config.yaml
model: "contrastive image-text model"
dataset: "rosettes with rotational symmetry"
train_examples: 97500
horizontal_flip: true
encoder_norm: "layernorm"
encoder_conv_stem: false
text_encoder_inner_norm: false
text_encoder_shared_expert: false
text_encoder_positions: "rope"
shampoo_beta: 0.99
precondition_frequency: 25
max_precond_dim: 512
steps: 7700
batch_size: 512
adamw_weight_decay_other_params: 0
Rows from block 5 of the text encoder of a small contrastive image-text model, named by matrix and row number. Rows with one number within an expert belong to one neuron, the router's apart. Each number is 500 + 40 x the weight over its row's rms, rounded and kept within 0 to 999. All counts start at 0. Numbers have three digits each.
After each expert's rows are labels from the 100 texts, of 14848, where the router gives the expert most weight on average: "tokens" is the input token at the peak. Only what is clearly more common there than usual is listed. The data: rosettes with rotational symmetry.
# router: router (text_encoder.blocks.5.mlp.router.weight, 8x192, trained with AdamW), inputs 39-77
# gate: expert gate (text_encoder.blocks.5.mlp.gate, 8x192x192), inputs 39-77
# up: expert up (text_encoder.blocks.5.mlp.up, 8x192x192), inputs 39-77
# down: expert down (text_encoder.blocks.5.mlp.down, 8x192x192, transposed), outputs 39-77

# expert 7
router.7:481503463505495494480508539545496521503495532521480554497572460534475466509515510464447477528462495502514453522500463
gate.0:418463446555474506521483551473479578543509529489530462544547516591547468480497544425538534488491478448522458488434474
up.0:501505592523487443473486480489524513496499542472448505564515559439483467460434510577509527472556482556462480460479511
down.0:558460554469501429536477528467524427506550478516512533537525513511511407504514476528503543497547469462584465545519548
gate.1:473473655515514503438470512516482558549527495508517508485462450522543491532514433526512453531540539539476527548504500
up.1:496481434435414494488530486541577532528464544479535578446472631570563451540479509480479512535484485484514503539510499
down.1:520515472474488443491518479484489519530516462481501509461500556460528442576471505531477440510469477565535483484473486
gate.2:468530455470473538480499507515545503508477503445532563604460510502459455474519533531594511496484441506464484489521552
up.2:413496484507453476517421566524506410474561514466516525461495540498523536517526497422588489439512479527469519476441530
down.2:456530550486510531507516503489500473541510508507473517476463473521500477509509460471489463522517476536452516497511467
gate.3:474555510440528477561481543475492523503465431523547511575538486424437570465485499516504447436493513495437526465433553
up.3:483531539502479526551428543549450504473487400474563482528497471407502555511492477476583510448540486444462492482502462
down.3:536491479476394509416514583516375506520506455508482476548546455493548470553469467510468508466523511493549430494550520
gate.4:485479468459483459488532475482460461425515445484568589515543501542517486415490478438530506509471474472498518500499499
up.4:509494496497553493505503475422499455457488479519533488470526504460487482474454508471557501503582393490529508427565533
down.4:533472445528454511482538452454554533453494522509443428501475449433465426482441486436531519518531479480501526491477447
gate.5:473488601472420500564512492478459543553500429506500489493533587501508507473471515455562441465502506478515414487475448
up.5:470505491561573485509491518512506495423532565469482520546518459532455560485470496527483522461453430489506539509511478
down.5:517497461543477520542468526487535517429493537514512561461494472479480539488535454519523454424448366465456546508481545
gate.6:478481470464427449551501514514486485513443451528463556437476536542468508513577509531503519491466505525502557518505516
up.6:539508502466512524500540425529495531560562541506424430480423455491489505472454513500378511464518489584491516516524507
down.6:508484528519482583461462554441447523524484482528496529465423489508505461484439570464549481554547445418509509496500514
gate.7:526515489494474446471547533520486524520479529474468539466569481530537527459521540463590473518466593467492540556498496
up.7:484500520510513486506476463435519522496560442502474497541410442520487486486478468541412452527530466519498448475491538
down.7:454583502433512452516501475540563474500473464398534438455494513475487559509510512460550544477485501543478516549477488
gate.8:521522571477478436526481512469573496454530516491497492546558509508533504511475498469538525504484508504452488532469518
up.8:550516497526473527465515554522442440487538497542563478554432520477482523480520509494592525472463455433507458448493558
down.8:518548543457425537491461506501490471529431511502533480506536490489479501459434495515527500500512489543535519466519474
gate.9:528470475515522566512443545513590526524525525510464462518471473495494492547516447436516528431516530446511500467541472
up.9:530561474569470547501544485532599507531511529492473464541434422454569512480510529486449581458488460411533551466529481
down.9:496444538548450456441469535479436562421505418471477481600495524460574425459458478502460451471554562554550468484487494
gate.10:542488648500503606465577575424484522532486569471489471560541487530484480493538445501462553467520493486531556455543512
up.10:474515524471529477539467481467562530488512508572434503484472431524491440497449503550484448433443476468551484536455523
down.10:520465554445505531440482494497527531521498523530501501521423555490527471474569456493447434402493536405540436480438516
gate.11:439445502484477516530510545506485555430449532503502469439459385525512470522473522590525449513512506584509523490441423
up.11:494471588518474480478500544544415469514507525494532525519509476483501541449525529496504472481474558537456568465502436
down.11:463519464440501579491466472542548490461477469539501479486477482528616553497580499475492486458402441501450480524519493
gate.12:527470503461549527483524456524524573432545440447502461488516476483517480582450540483509535523435491477517455519525518
up.12:509463509449546469433499463507507563453529495454529556473439491489540479557497544508475599557453541496511488485494513
down.12:540488544521541513436517482468456583553454467470586427456519594526417408480480408431457545504544502510548476527477533
gate.13:474534517491448513534476496409480478467412545553491531519504563545466595509461483471513461413464559573529549571531521
up.13:445465524409540517486493492468474525419497488543473492490498495479471522552427515488517453429519515467531487460515492
down.13:513462490470537501513548520446518551524433505603542482456543476578485491560526532440527520499565515519510499487516421
gate.14:498632476460494535529569478506507507508528486480450531446502511527518500471488438486568487462455496479525519519526391
up.14:463523539554499550444450529467509417508499559469454469401541482437450495475573506444494496504496386510465454473548522
down.14:508444447477541483533451504472470489383492488480520526557401468478443507485454494481497468416522542481589497521462494
tokens: "nine"

# expert 3
router.3:485516528469574488522521527486485508522509389506463493504468486578495557505587434526473488552515486494537537426423472
gate.0:529492498526451450478536611486527419472490457474591470506432535469465527545557473433513498433509476528563484465466542
up.0:481565536487555549495455379519483577513537561510437489510538467506546472511401493565502507520484535526462493554525496
down.0:585498530530532559523519535525494532557519527513558486445417543432467526494493493492423521380474448421469502446537477
gate.1:543418554631481503496486536537472499530542558512442476463506486458517457497531534471416481439487515501531509498559499
up.1:532488495554520458461448464523422492444554505493473522462555525485483505510515466443536492450541456555535440487524540
down.1:535506489553560478537508410559462547454540495505426500442496493479437517504493488467509482464485529459559489475542539
gate.2:534484510486448558513440465560488529461549455518505511480458516460467564551432449531578439548574457498495538547482532
up.2:478501452547524466522499408518510491447425499511457579459458458478479497566468506434556481489492485496437468533545500
down.2:537434457497558507443496519490583454462451485536492553511480441524487398493469444481477396561607483573491438536567473
gate.3:475536490591496522495527425496450565459486481480540497543474464467547521588500498430511530528500515542470437492574529
up.3:473555525579468520487522458526526544427449505471511503573441425512581512604516477442532522482490519508501448451605556
down.3:533431496403529533497539525540592468484514519449500490519556474549532487476403556568495498493537482496526478493451498
gate.4:490507495479442462535538509474461463545524540539485562496543496503419490476452539517523504412458481481538499411501510
up.4:487449555408523510528504469485516478503588511453442483450437502533464484507505596472501602623524502431421473467541452
down.4:441499565430488444519454548499490515490597506525424525438434486527459429512493576491457545579511503454437464479573432
gate.5:423488524482465442515474495496518506577549503488548448561487451514558523429566532529542496545485507502455539513489498
up.5:434486541490469499491514471522485473546484475503516448553495460493504513444588550504566558472512507508492561550489496
down.5:598545580516464568478505494512497532497542449478444528558490504505523548504535515500451524520512496613561505472472497
gate.6:436502551476438504505508529456511540510508482508495510460512531494565393464515497532502387441437503418505484471465456
up.6:505529467481503515462473420468489488554491529522497504519496520515519555504546534544491487544500528544472490541475548
down.6:486535484462528489486475506473533464491515500482436488560488583527410476490450587437492541555566520545463489533459570
gate.7:494576423462534514530499508492535579473524411477513503511482478461522486507518555475482482474549509517498471560497488
up.7:497500465539542434558507483514543500439507437519536465462514472482465454505546552551507494448526481532376406493465522
down.7:534521512481495513546437554557450507495540456456487477517472472530458485533557529538550486487508537566507455557530534
gate.8:530520513520463552511433466504467472459536403527545504478525497417450479513517522573495481566478421459449540548517517
up.8:509517497495457531531514438501412486400534485475459473532518494500454459467433500457531454469474480547472515548512461
down.8:508540545495480491557552502467457458397509427545464502508571552585456470472451566481490478497450521505478514549535521
gate.9:423486474475505507506523460480536534478468457537504495519512507431558517554547527479469477535467413523467444506418541
up.9:520562526483486573514554580539553539496461502516509480489490435499449477475544495498481519471476420567454536529530480
down.9:538519475479505507585515501509480535568518502499485459532534511562505540551514580433445500502454500493427482576499470
gate.10:501501513450523532484540467545513513472517502493455479505463470497471548523460513469468449498553571487547550564486498
up.10:501479479431516453447562559529482477534483413504499573423539507470506546494467569488566523503514532449534529496524564
down.10:450480524570501467511494578531574427530509509501524509477543521467570517472453527473552536562460458509455490485447522
gate.11:513452500437521525502474416499519487620544513540522528524503492461537547477471440497494449481501509389449501592460520
up.11:498508483394501482510457453541513489495534434505472550478503466480567566472481470516504484510521530500518461501482509
down.11:527563496446491463475462529416513414598528502438459553495545508491471549566493490470451458478487530517462507497532512
gate.12:490479492531551537444501484419481497507544538435510485578418514510469497499448423512467516475487515574472509535493490
up.12:521482490458491500519495512554510484457492503516500526420566498490512504501555570444552486525500482402493499514497562
down.12:481475493555456501488495409502495478543523561505473506503470470520446490495457479499407424449562518533516458572497499
gate.13:483519490523454567615520487561504466562522555500529511545521506527412465537453505457514541496507495469532480455451503
up.13:522447534475469510542456501516498543510462509511491518535463493442587478466534473519524510490432482467488565504575512
down.13:450546547497510484625489529493515478594535520453503563494547477494429459494508510463499524466515414461459532474511475
gate.14:514492447472501502436515533556495493534481474537515432530496558561540484492509394510486509508536517505464460515517481
up.14:483538497463489488438495515519503514527510475526502454511525537575541459459525427539459512561531605514468442514490503
down.14:470540530526441493512528591446504464591542460512472468507457498565412548456448601503537512562535438532522524464539539
tokens: "cool"

# expert 2
router.2:500498484558478494495521522540553512479497505506480502576506466536397506546502570499520490484526414511519553563509540
gate.0:489512438506461487541502556566501459495517509573513451518518441527508526551428548484504520387546451418527533465531466
up.0:488490451523469487469531535548517477507522495530494489534543420551465510575449559538490498382525433416499560452542447
down.0:495506559554508488552557534507484491496479520467508530479568509539453500513495563512513516614467499547498558527579529
gate.1:482530471521541491432498548483476560442518507479466546499494418536497554479478461446499512505497561520500475519514554
up.1:526499492464522478594465453530523446553569452551502512498557543435561454526570528557488500486518443434545530452535505
down.1:561522490454529482498473495547481586441489492531491536501435559491532513488469452451473493498501561522444463517520491
gate.2:509453518512526492520518485521526508413547482509483510466482480465496483456468427530509564502492556430477633494478560
up.2:521429493514546524511482496521480500487540558455482470481533507489435512481482444518583464508486385573521453428514469
down.2:541529480462540464529473466483568475496572494457494492469548535422480553501466539447554431516502448548507390501517479
gate.3:482534522451464544531399453482487518426466462514478558491522457504488478539538512512494462507520492469552470487499518
up.3:502527525530493469547431543516448521451483496508509561519520546483431456556519530535484484499498547529535488511544539
down.3:497489487437526442496573503500539469611443531426474433503416440498563540483505476528499487461541478565509506498474492
gate.4:526465530485523516509484542485526555484529471501477539486481508563467451525510493498438457541525512467553532504512472
up.4:476504486444493616452587495465461454479510491473527484485520461503492486489438452477434512593538546506598472498481503
down.4:475491459555521461529444540510493547543489442510470534441496529537516465557486493505466469484532507500553498504528483
gate.5:472503505475485531513476539554490512495532509540508431451399504541473472500522409518479576490516453515469485515459513
up.5:486460478484473524521466452474528531457537511500490531541589534478560480429390575459569461560495505511537593510489470
down.5:493464496536456498448498515504529531545540532514499444546486495526537485389462528457429476557518507571476545543473491
gate.6:464490562472476542455534467525501508464581528519489534530488574465560509488499504480446525553501529522546464499507564
up.6:471548467547467528481517546461426513496497513479457554476502489466530488535456472527584511466514518455542481518477433
down.6:543512396574574423528451554512484439517440508473509484497492461500483495494479527490574529530498484429459529528449484
gate.7:451443469479500531444535556422497517524498621474463434504524565511493473519446512514512528521503538545541481450537523
up.7:496409475504485506504540591415515497508498581507490470542531495481485485535463494470516480537531520495488493453577562
down.7:486560415467540517509466511525484560529520513494565501541539503510423505540525511498479469453408544495565518531503486
gate.8:483551439501522494428542547523466505473470503496455459516525476573494493528522583534472502495449538554536498514519580
up.8:517513526616479561548520547544469480415522539524596466445486494497499510496499569460436496498544521452506580495487506
down.8:451422471443513498432480488495503490543453494511477500512538495520511452504516425478520516484459495485505464494498549
gate.9:437460503540470457552541568447501495476494482500567566479512444494551546482514425456580450415562516579490528525467440
up.9:455530507523521496445524594462498517508422475543450449531521499479486555558535540463512533560461515513484508421477510
down.9:452485459522487530438429438495512458507541470532478459470502497509399549541585522483470591558528569467432546448481514
gate.10:528577513529540490447541493476503524447586556452493512468521429507448447517492451542498435528532542522480458449541610
up.10:518459462533517579522476392450501514546507492550495521531431591476473493488470480502489565537492500560490552552514466
down.10:476473444476464508498420431434541464531509493493511558486451499446500553480503468508469581559497466502487480526499485
gate.11:504516543433421567483474472579524499520521506530537489513545557564576479476509460485469471481539506525517534469499490
up.11:495508433578521497497475539467539500454449462517470551510471452393440527536457495476529547459493423469486539582528541
down.11:519532547426545523526515508520503433490523503464499435492520516538543413483501530496532470508543538492514499395509495
gate.12:496516491497500502499459440507479534545614465546478480479488445459502526519435559480459477605554564539482457604550533
up.12:468519438469505513466432505553513430535545426475549452548548492414524521480414499537531559505466519525493484540499500
down.12:486457462519452535494545555553518460535535480527540433611605424454479510519479496495577551491464487483474500520600479
gate.13:549485453498538602512495507489511475505473499471507444467553519426562508454466480541498507597527554516426502516442536
up.13:513428565548454441569505548546556427456509542509542483488534506484501511478473451440524437476545499526475574491483484
down.13:496424562522449464620539550520568462488480506482547530477488523531560494472462438465520404433519513524520552470459466
gate.14:460536572479514470496463561498501523499559482489500497518486574460466568487487474492619498588490481467434545574506530
up.14:523457470444546457508421503546578563460447445542467487451568504531594558477543516440522499541573566442516544453529450
down.14:494524459510478488508406427549579490480486501478470486451475531553547504462495507447566491520576552479488562479498503
tokens: "dark"

# expert 1
router.1:445508472517582580454559531484560538480442500485497455530482550414462493511429536439509477495511576528365453528517490
gate.0:537443447437491507499447450486507434492505492495497577480482468474488486506457523547493522514479540438502506532441471
up.0:489469453483419460440537514529532518463590489510542465404528483397534497513511429572489470547516503446453463479469560
down.0:486466541445469558507546483592489497511543592455460457508573510470532531471498459475572515483531414518468529444497464
gate.1:529455480515442486467464492548458529501414526437571525446530464501444542478512427446474498506468473500511458466516481
up.1:495519562470483479581511532572461501544603509521472391579472561564482484519489521496528477510472514466524541447492446
down.1:507534513521452408481513384512490525539462458389566569464544479506578530570500537536481500501516456532473515529545517
gate.2:505578495447516487512541491502499455499455493491484487463486542511518474510521521515484517491421509452489469459432481
up.2:465509548484449509532484493456443470457506487495516452489553504453576515525501471522489436429563498504540526511467545
down.2:518558458486501485477511423481556530550471493466473458507479533467529499516576519478512511606454533453556445452532508
gate.3:472500576462546453510451465468523566526492518570534496448457485455526469495551471531496486492539505550528537524464485
up.3:495529446524571519565531466467535462387434530534472526557495488503495541470483454576482473468484494511521440495487542
down.3:524415420505503460495542451504559501424496502492463513531476500454548458471502461519451563524443486447500501481496502
gate.4:542518518417472518631481520527416550480464554486535494542504492529502498515486590490529454506524456513541487465569541
up.4:495516513439518485550497492442479520532516514564445446558526481476457500477473501527505563502502553524460545531547462
down.4:511513508418572464540516475473528546545507519494491555575509461466487484502480466492477457478474540554518547510504484
gate.5:465461514517520506600493490451506533465570449560430463489542404544481439515462531490490455483471497478411514439426543
up.5:536479420441524522462444499398500511433512514520473521507493528500471568531522461402486439586504462474554587492471519
down.5:471458408459457473545483445467486455480553495524440534577513465461525524507524489464486418566517443491579595502538531
gate.6:459450427469486536448453518442463574517497472477488474491463527480549507478464477473476471549531545444441444495445477
up.6:471462553529545458516542456509542481525505532570511534535527494512472519519507480515456524491508442502550558525496514
down.6:540515418518444580561469564478444548505524442512473493429445528456541484516468522490502401499495509469562419477485525
gate.7:399546431516578484471565563508514550494452516453493491478506525560490440545508507496530490542423577503461487532516542
up.7:408548467503542462485604580463498542492504496456513546516515495529487429560525506585542496504430534525477523527516552
down.7:582447514539528513504477512516425502467519511552487558558488512455467521446406485451460538505567508464522444497543467
gate.8:421538475485524524478421485398516465467548468578455516517559455464490520505469507487485465541490549535520455498491472
up.8:475491481522550526502546454488499564485427480541567560484495519460498478512525589519458501555472465479523488513512534
down.8:502499499514485462485500556526537574493458502471578523508481483471423441497569534545533489481448529479554485498522498
gate.9:510457518456426493573506436524569492535410536472501478492538523532504526496523615438478512545480454479548455525515482
up.9:510418494408466452512433501500560476521506538457508440522494478551508535479528539422513519594509441507570492505523479
down.9:504456474519564510518455484470538432449539462481477426545399489486480560484478510491518504572522533459470527498470496
gate.10:515538510502488530462532526535562564450475531469489453482532493478450459500546558412516461510506424505454463479533444
up.10:520517464452541458527513422453559545526571514510504485545540542553487445534488590564523481535492487532539508463517446
down.10:512473476429536473431522462503526521529396513463520491470521486483484543514505557536481495533544482527467509475511426
gate.11:546486514457466486512519478484509524540525479498481476474441524504532485544594539450494414472509586500521493461440479
up.11:495530531570514553569557588545481465549530538508491438481503509428487542509524507472489486532450491514503487445539522
down.11:435517431603483566515498510511438448516540515549501560458479508499466543563517481507532495497488444545571453501536545
gate.12:399463470388490503491432490431460488540534519509433487543421569534456523512488485595500443497507533511497435556521486
up.12:389471531590403500534433505485537457469575451469504476507432478471478513468533504430461499535504544475489547588508509
down.12:492501500508457459525462476500478440511510508390498533541464482440454454490437505471465460544444463504484539497533552
gate.13:436519458522501463487540452413550431473474602453534542451492453474543567474609538474487555488489516516484511489462488
up.13:478525508567450477521518447511556510456491530449473551505431462569456473586508506458478532455497517486439505468535574
down.13:467472497431497494523503521445469552536552473494459452465524526454554486514565497524471525537495520517510479553573485
gate.14:487592485534449592441471509454531552460502533507522505436471531416447446486546563488537461422469438435517483469471529
up.14:474431514449513457545508465534489500525472479516496485603560501493541508490469432485466576527497504546453530516526435
down.14:521455472499407501511495497513513494478512506480512435468449465486525465445510589507539456429563472412589451499468505
tokens: "earthy"

# expert 5
router.5:497478458508473421470500497527477482555509515598475557457572439558471476504559495504443444536475499486532485506547461
gate.0:510531524485482511575457494528441597479496476451427496470506444517552473458476414492505444549527507542500539516385509
up.0:527527521553537564473445460505450592519531557420499476518508461493493478492479471431473561521509486477470465452403514
down.0:516548386584483504481439541510485540455491536415466549487481534582528418500518538473475483526474520557497533507476515
gate.1:507539489543458503564467507465505467421614501527547529464545489423502569468460519548585507484574466557517594552504553
up.1:454464469528516495479568553549513565505496459480522452504515468481401477555553529452468495479462522489538493457517438
down.1:518563498468530505515487560431506505542474460562576442505493510392489469492498487513428504447440536553438483447543543
gate.2:488584525461499485406500464465517508449455503482565520518481479506513526495525501486510444520550492575528454567444469
up.2:512407536526553523525516548549476480457496511451530504422495515482470550506430495462489528459470508474507534479555551
down.2:582478567547503575531521488554490483470515566466412433531534474550516497473428590490494512446444516411539514484569577
gate.3:462567577529546462534546446514500473555549542470517490504495469454490586497479481503528446534522587503540525500500543
up.3:606518462542520493536442466521585520455561524486481534484482470483509451481510572547452412509513507546490464540497470
down.3:501528518523497514513559489457495427524563536550569405460441516446508543517529486461481599508503524510507550460479553
gate.4:506518514552492478545494552481481507480549393484579459601484474521516515492525574465532522523558456465448518496543494
up.4:521523524507547532484456508502513474517560578503527491490490478501533498455392520517534506532529466516500551485470455
down.4:545510464491454482452536468515505522492493508502528520420479505530467536511509467435468464451456480519601478508500538
gate.5:443546519467487465555429488470447479472522572571448551506560468519521486462555528447523504556493536559507460522482509
up.5:583514509504531495417480565522440498475460532462443522442506518456467475459446494537465525532504560451498551525519487
down.5:501578514535491416451472432501547507550457458536599440464549505550489524524567463483470550487492500439498542511535497
gate.6:552542477469538469473472460511515523477547505535504503422576546470510510474484547403493522490585446520427551511480506
up.6:508562495448553507480515529448458497478538488556532450565403476476441508497512508446540536485419424516508482580515530
down.6:564516499457465584438518473449502475481493517547483439530454497509446499526495504443529531497525562476477516460566587
gate.7:517461512487462432515507458519482496574472511507500492512447473538526522511491549550556501433513477487483512464579489
up.7:498572507422532585455467532480457469456561503504503492463527551460499474469515535459467499607522515468518478496425504
down.7:450369525556485490514463473536503482422509483466484526496485522536535488498467522550544517406516529452434458601515581
gate.8:489449525470492447549518512558546533515536528460489508580457486442500460506575549517555483560457439481508548519534545
up.8:514534510531517488453471490535547520470492533498523467518515570395494443494534494554506570470525509461517602480545558
down.8:524516573568495429522511453559511463515472555479449491560445440452521492465531548516432531445484490504501448465582455
gate.9:550489485507561542559469459562526484476478488523501471461447431429413473483456446486509476552446509501517487474533458
up.9:570480472489541490474465445481499484502425464540460491526461502500463470468473514501490492523428438514544463505508568
down.9:427519464491512418509513494464476408523577520462534561504536576455497514508420435462568487508483393541477443498497458
gate.10:430497590520501479477520481487504519517505494568595511449565524508478514559540463494544495592532534458582586460440392
up.10:489494429547519464438499421487574457507447500464548546557501455489472551514514519534538430480522535556526428487484474
down.10:502528534572555479483516476608539562548491452499480509452466535396529481555547468538523507516506483482457531535534532
gate.11:451550575479455442536504509499541483428545475480502490529450531493530443498594527457548463481469539474460528583509562
up.11:560463454499494549517457514527555438603582517520457541463534500555499550477484498505588482499528533550447525527523499
down.11:502476581557525501470590487501576478447463506503488500508449511485451561576583506542406443559520556516469473501496491
gate.12:510493502509476477573530487504522507460539565523486508532500445492485549434442502562470537510552470518493484513440406
up.12:520521544449445468589504465497470503531463599495543567524586446522490552462487523543449452502539475476517505485452459
down.12:556467497527440536489445528559542474501435462544540485514501540576475537497568425512523488496570515492462478456507532
gate.13:468503542425511460522463484511530476424499484475487566470492419456499462448488439449484478443479433457472560466464546
up.13:400500534391567467550461511454525578528530527487500559508461527555539533573480469495505448450541494588501524484466468
down.13:446514521544525528480509501531562522530403479494576496481548515522409496512498461454431445573495458521461505415565500
gate.14:452543528414477451491519560510474508510394467517482529501500477491453489567532537504463533533452517521583549474547445
up.14:507473537578548549480500455516535506476647532445506496458545539500494478448500473446548525459528467494455488513515553
down.14:432458540410459477504442538496507518566458388481555438410499567433520503565547504541551550503543507540488519526480565
tokens: "six"

# expert 6
router.6:554489462486567509531498527515548493578484472444529528494582471548444428520513503485476469525458468486544469461524465
gate.0:543517484475533558461432476534512559511554416498562387502495408497482558438506521544508479545516447529453461427450509
up.0:525442579481439496549512480466511456500459594539463518541536513473509461452487484419486472456441573496538560491499438
down.0:485528524530517486553461559467567473495463426539555485488528373534536542443548526519501522479517481512528548423518516
gate.1:565452560487532439528493532523552484526500502532549533484474491471454469546491538486583495568495520565539486467567455
up.1:497485552517607512468525455515515469458485491439474532518507485492530528514461442496530438468478433480482530524471534
down.1:447481507439529459449501504445575491460454494526459530503461479574480492520514498543441444513495474495496464525452495
gate.2:488505465571527463544454543519611502459449497491450454515531532526538491453469510537550519526530589547514487461516564
up.2:478563501490529466508545526488444502529538483528511523406531425502503551584555523430468478419503414467504473536510500
down.2:451462478538448507474497489512525532485483504520379514448545506490508468549487514487477553539534552537544529506475513
gate.3:503509498420515358480474496533479536453506522478415487513526527560452449524472587508477513503496523501485545530533438
up.3:510502515507527538490474477524515493485462468462520576477523488509479520475520599477527471524528501457503471531622538
down.3:531512499493472513532518483501505535424484467465532551522472548500546572549530563520587502498448468517484472524547512
gate.4:504491522455455499547475519551477511545489531444514497557470434504481477481524470482490470480581502613515511425485428
up.4:435483497511497500532432483504580458509455455510483488430407511564567452510507541482491522478504484492483478536510494
down.4:463571513495492491486600478456501501454493513497523499465550531560495460530579538486511435444528543477553420521492452
gate.5:523485483529572490545526448456471497546489512520498538467463500493528488532556548428552387507522448532393531510496484
up.5:534541465457448501570542466442439504544478521466530499532499484533502482514450503550445494490518612518570483513507508
down.5:542525519429444445475507431514504517545480478474516581487508496523498539534503548539482487452497536516582489488548509
gate.6:543484495499503474566457540474497354528539474537498488512504485515420445499518515545504485588564451454507572517516491
up.6:471506458459466486538407558477474438488544509587526522454496481519452487483470499543505479550524387452561537517498457
down.6:491421499511487533508483520448538542484450471465501562447483508414566493536487466473561507449434491512518432480490496
gate.7:458460470533440486487440445543459522501556501484429545444490481413563510561499503459466502495481540483444483498551463
up.7:459492534524448531543481458552422475443450499541457463505579405490535483489512511469531488436519505474528530494558482
down.7:601479488515602463524500554538472445518493490476510466525447505509566482448474514462429412508552524523471536481544503
gate.8:446518513449535466551540489405536562571487527520480474485520425499526502552498473481438511478497535465470539455508483
up.8:499488502528484520435476548564454482449521491466508513508507574464518542528466515576605500534491457501495484537486567
down.8:440523530434521470498537481486522598499509512559442551483540479515509433536491497533487515492544537439530553498456514
gate.9:544501410518539515509503541490472554568452530508571478489523490496523484541527531447512476498487446498454484542500485
up.9:488491560483497458510511465496501487453526484485452465524452474452504526462534523536457552484553560489556518512497526
down.9:508525584493452555477535483485524530445507460526465498475555464479443518529515516506620518539517470508465559556403535
gate.10:478505406508494534518460378510526451558468493467457512572473551465497487489509539506459436526512469500569470455507535
up.10:482500450502494470518474445461503546475438492522450547496440489507562511481461518519440522475472469525455488466583435
down.10:463484420512467490422528502524536567465513517453479516508480514525496451508476547547446447448506532485514515492515452
gate.11:576538497483508520531486429471510540516522512507576522520489495495542565513522482365547453458515457494589489529426430
up.11:503511517457512482553482415534536532536540522489522447517508467470576465556512500466533493432493559494595468483506504
down.11:553549523507544448525484441470434454574544548525539472528471470479548445509475507436474467437486529506582494546547526
gate.12:514553569471520465458465445499530507502470515495487533475515571425503568493586613539492554502507492554501542520443490
up.12:479581479462505518500528468422407544530463526443442532452428544482460505498487467495452479446474539533524448519513436
down.12:422512439498470521503495450506445505567577531536507499555480505487539448511447459529421495464459586519447494483571483
gate.13:492566530438547461525458494499453524491489570517434475470471487510490497451416488474503532458448543472481517511500502
up.13:524534505495461504466579506504521446555446432564509563571625519485460504484520457528428458515531493493485449464502489
down.13:510526630492458558517591476454508558515496460550447428517541513533474539512446519506525470528552538482519468544473521
gate.14:479485558451518473556529547443498511459504438453549459472504472445512423507466425438502477548560498563488511453497431
up.14:555553447473525503524506432479529572520507512428473469515520482494511527511474476453566514466520466532519503518487485
down.14:446451475535516552499520568542595385433511577487497454497492456550500505493420560603495546574504495537477440542556487
tokens: "grey"